A small self-supervised image encoder, trained from scratch.
Training: normuon at rate 0.0058, 9100 steps.
Rows from block 2 of a small self-supervised image encoder, named by matrix and row number. Rows with one number belong to one channel. Each number is 128 + 32 x the weight over its row's rms, rounded and kept within 0 to 255. All counts start at 0. After the name is the row's rms in percent of the matrix's.
After each channel's rows are labels from the 100 images, of 14848, where the channel reaches its highest value: "top examples" is what is common among them. Only what is clearly more common there than usual is listed. The data: rendered dice on a table.
# convs0: first 3x3 conv, stride 2 (model.blocks.2.convs.0.weight, 112x80x3x3, each kernel summed), inputs 0-79
# convs1: second 3x3 conv (model.blocks.2.convs.1.weight, 112x112x3x3, transposed, each kernel summed), outputs 0-111

convs0.79 101 [ 76  70 114 126 129 130 127 160 149  80  95 120 156 153 159 123  97 146 109  97 111 128 164 141  48 100 125 116 115 144 138  91 128 157 109 174  95 113 128 131  96 103  53 176  85 149 122 143 194  92 178 112 117  93 117 128 137 113 171  73 100 110 110  90  73 151 110 171 185 133 132 141 190 172 159 116 118  97  98  81]
convs1.79 085 [131 130 120  91  75 145 118 110 114 112  83 129 137 127 112 114 130 186 126  89  73 101 112 100 162 157 137 123 154 128 152 135 121 109  69 166  92 137  62 125 107  95  82 134 101 127 122 132 136 121 154 118 114 148  87 174 119  67 123 134 116 134 123  86 143  78 184 175  85 160 127 123 116 164 149  91 139 152  91 141 148 161 125  90 138  97 111 128 209  81 162 116  36 121 135 128 140  95  53 141 132 101 170 146 181  97 153 175  91 102  57 191]
top examples: red die

convs0.107 093 [139 143 132 117 124 163  87  90 219 115  95 153  59 108  75 107 145 197 100 131 108 154  29 143 126 139  43  86 118 107 113  96 166 100 111 125 156 143 141 102 132 102 147  84 130 136 151  89 124 104  89 130  99 134 129 111 134 114 118 129 104 202 186 108 129 147 104 144 137 149 158 151 138  87 124 110 121 116  90 156]
convs1.107 086 [117 118  71 170 138 150 108 156 150 150 124 107 138 124  77 111 144  63 123 201  97  69 116  90  93 147 136 149 126 127 123 128 105 103 120 151 134  90 174 127  75 107 120  75  63  72  83 111  71 128  98  34  92 123 176  88  96 196 152 117  87 135 153  79 144 122 116  55  98 113  71 138 105 176 126 141  74 112 128 136 123 148 128 138  90 143 135  86  83 119 117 133 142 147 140 180 118 134  85 119 141 134 148 113 103  77 104  97 148 141 133 109]
top examples: white die

convs0.71 105 [ 99 100 177 122 154 187 124  98 122  90 144  84 112 185  87  89 142 167  71 138 132 105 101  88 128 154  96 128  97 112  72  60 177 147  96 115 117 140 177 113 169 116 137  96 183 203 123 124 134 195 104 100 130 135 128 153 119 117 151 104 114 121 120  87  66 110 154  96 114 138 133 146 124  85 106 112 164 193 123 100]
convs1.71 083 [187 165 121 121 111 124 133 134  91 127 148 146 132 117 126 177  87  56 122 141 163 105 144 123 102 192  93 143 130 128 143 161 116  91 103 160 146 122 147 108 173 148 124  60  85 144 135 153 120  79 157 152 129 180 130 134 131 129  84  97  61 105 152 110 150 124 110  65  83  97 201 120 107 136 140 104  87 130 121 110 117 140  58 117 200 104  81  95 130 102 111 114  78 117  74 132  78 111 124 154 157 102 122 127  84 172 130 162  85  64  61 113]
top examples: dice: three; white die

convs0.13 119 [ 97 111 135 147 145 140 143 129  92 125 155  80 144  86 138 160 116 110 115 198 152 129 184 115 157 102 158 168 196 111 108 112 172  99 132 160 133 175  86 188  45 168 147 163 147 145 152  77 226 145 169 125 149  86 138 123 156 122 137 123  94 124 120 103 127  90 131 158 111  87  93 128 150 161 106 137  95 107  93 150]
convs1.13 102 [134 127 116 143 165 131  59 129 143 148  99  85 141  97 122 124 127 115  94 144  87 125 129  92 130  87 131 120 156  67 105  98 157 153 107 181 121 165 156 100  99 115 117 213  62 165 113 128 113 114 105  69 172 169 122  42 130  97 144 154 118 113 101  63 138  98 128 114 169  92 171 117 150 139  98 146 137 128 125  93 149 106 158 169 160 168 157  83 121  62 167 112  74 124 136 138  93 167  98  85 116 178  62  88 103  79 150 107 126 121 148 104]
top examples: white die

convs0.97 105 [146 166 135 100 123 121 141 102 159 113 123 116  63 117 115  51 106 116 106 122 160 137 187 118 116 131 100 126 139 115 114 115 179 114 172 115  98 111 128 107 105 132 111 174 112 137 208 129 152 103  94 156 126 118 128  96 127 137  75  44  98 123 125 191 139  92 138 115  99  70 194 134 142  77 155 181 112 186 100  72]
convs1.97 115 [127  97 144 183 164 188 149 136  74  92 121 155  92 133 152 106 118  65 137 142 108 197 105 101 150 132 150 172 136 128 134 143 153  88  44  86 140 115 126 130 122 148 127 135 136 147  71 144 178 168 104  76 112 149 166 144 155 104 108 161 138  74  79  80 132 109 121 136  89 110  95 149  93 193 147  94  84 147  43 129 137  76 145 143 141 175 119 152 110 125 110 112  88 148  83 164  94 166  89 149 166 106 107 149 133  95  73 141  95 128 151  91]
top examples: black die

convs0.16 099 [213 154 124 114 108 149 179 128  79  99  93 104 108 175  82  99 138 134  86 138 171 109  98 131 101 111 151 101 126 131 133 116 127  89  41 113 121 195 120 125  71 141 155 160 159 109 143 100 174 108 157 113 129 138 131 121  94 116 131  95 107 154 146 143 146 215 143 134  80 172 164 163 114  58 121  90 107 105 127 153]
convs1.16 094 [119 138  89 123 106 150 123 107 170  93 140 177  98  80 153 154 100 145 103 109 133 104 111 126 163 103 141 151  70 164 146 170 163 183 149 195 172  96 119 146 141 133 180 110 151 129 177 136 111 141 158 106 116  99 121 115 115 163  98  92  64  82 119 129  98 161 116  85  95  63 124  54 169 180  73 126 115 100 153 157 122 181 100 120 101 144 108  52 194 148 123 134 117 128 130 149 152 110  80 119 138 119  93 195 106 126 105 128  97  79 117  75]
top examples: black die

convs0.47 103 [139  67 170 119 134 125 106  85 124 162 131 105  93  45 143 161 123 152 104 128 156 136 179 121  72 101 159  72 108 128 137 108 130 116 156 113 154 111 162 156 143 131 133 158 146 116 171 145 109 190  71 173 140  90 137 168 165 100 125 102 106 140 165 116  96 106 142 144 149 139 183 126 102 201  81 138 100 102 155  41]
convs1.47 092 [150 106 120 168 162 110 105 113  86 111  99 110 166 115 189 116 136 156  69 169  85  99 107 107 124 127   9 117  98 100 104 112 156 149 108 125 156 103  91  87 102 110 153  95 169 128 116 117 100 136 153 130 126 115 112 119 136 163 148 127  87 131 152 128  77  92  88 173  97 116 235 144 166 100 153 120 101 188 124 135 155  86  68 177  62 121 119  82  98  83  92 151 107 137 136 140 134 120  89 116 164 128 126 141 160 146 123  72  93 118 154 140]
top examples: white die; pink die

convs0.69 076 [ 98 154 149  97 102 126 140 120 197 122 110 118 153 116 106 162 124 135 116  91 108  72 160 187 189 141 121 162 123 117 123  78 159 113  87  71  79  85  96 131 121 112 141  79 103 178 121  86 213 132  93 141 109  93 144  65 159 170 141 103 108 160 141 114 133 152 124 158 172  80 139  67 149  98 146 124  94 155 117  99]
convs1.69 088 [110 136  75  97 107 143 108 129 124 117 111  92 133 102 111 105  95 145 144  92  66 105  95 125 118 171 114 103 131 175 168 131 165 129  99 151 117 125 104 138 116 167 138 116 121  86  28 108 151 143 122  84  60 131  77 168 141 119 190 137 126 199 141 116 162  43 115  97 117 102 101 126 132 124 126 146 143  92 176 119 144 185 112 121  98 143 109 170 141  97 157 140 192 109 159  82 118 117 120 121 119 144 203  64  78 113 116 156 122 140 140 207]
top examples: red die

convs0.63 081 [101 117 110 138 138 101  45 140 101 157  98  83 111 149 147 184 152 130  80 192 173 155 188 103  84 162 165 137 103 132 110 141 205  73  48 126 136 131 142 106  93 165 110  98 103 124 121 113 174 118  91  77  99 109 123 146  95 121 136  57 109 140 136 113 127 130 125 138 144 127 148 170  86  79 144 157 142 111 107 124]
convs1.63 094 [125 157 133  57 121 114  86 120 103 138 162 118 150 126 154 118 145 108  96 144 164 175 106 102 102 120 141 169 140 180 161 131 197 180 147 109 122 144 132 114 108  87 238 137 122 101 217  76 111 157 124 142 100 113 112 157  99 161 128 117 137 112 140 117 146 125 155 143 149 101 120  84 210 105 126 131 188 154 159 208 125 158 129 151 105 137 150  89 206 137 132 122 136 143  69 148  84 119 122  89 109 152 135 208 137 134 119 106 131 114 121 125]
top examples: black die

convs0.40 084 [ 90 184  97  77 123  64 107 163 121  87 166  34 107  97 131 129 111 177 118  76 140 155 119 157 171 169 107 120 163 136 119  99  84 116 125  95 129 114 124 191  81 150  84 132 111 122 162 113  92  95 120 154 124 139  84 131 110 104 161 119 147 111  77 179 189 104 154 135 165  84 123 119 109 152 116 107 154 180 103 145]
convs1.40 104 [117 124 152 115 157 100 147  99 161 131 159 152 117 137 108 153 133 134  86 103 122  51 140 130  86  97  52 161 124  99 195 102 155 141 123 132  89 147 112 157 101 117 151 182 136 127 137 102  77  65 131 187 140  90 187  83 132 119 134 119 137 164 114 173  70 125 106 114 173 142 124  98 111  83 140 144 170 144 104 149 199  91 117 122 154 132 178 184 145 123 133 112  78 120  88 128 109  89 162 146 116 125  59  92 115 118 135  44 190 114  91 129]
top examples: black die; white die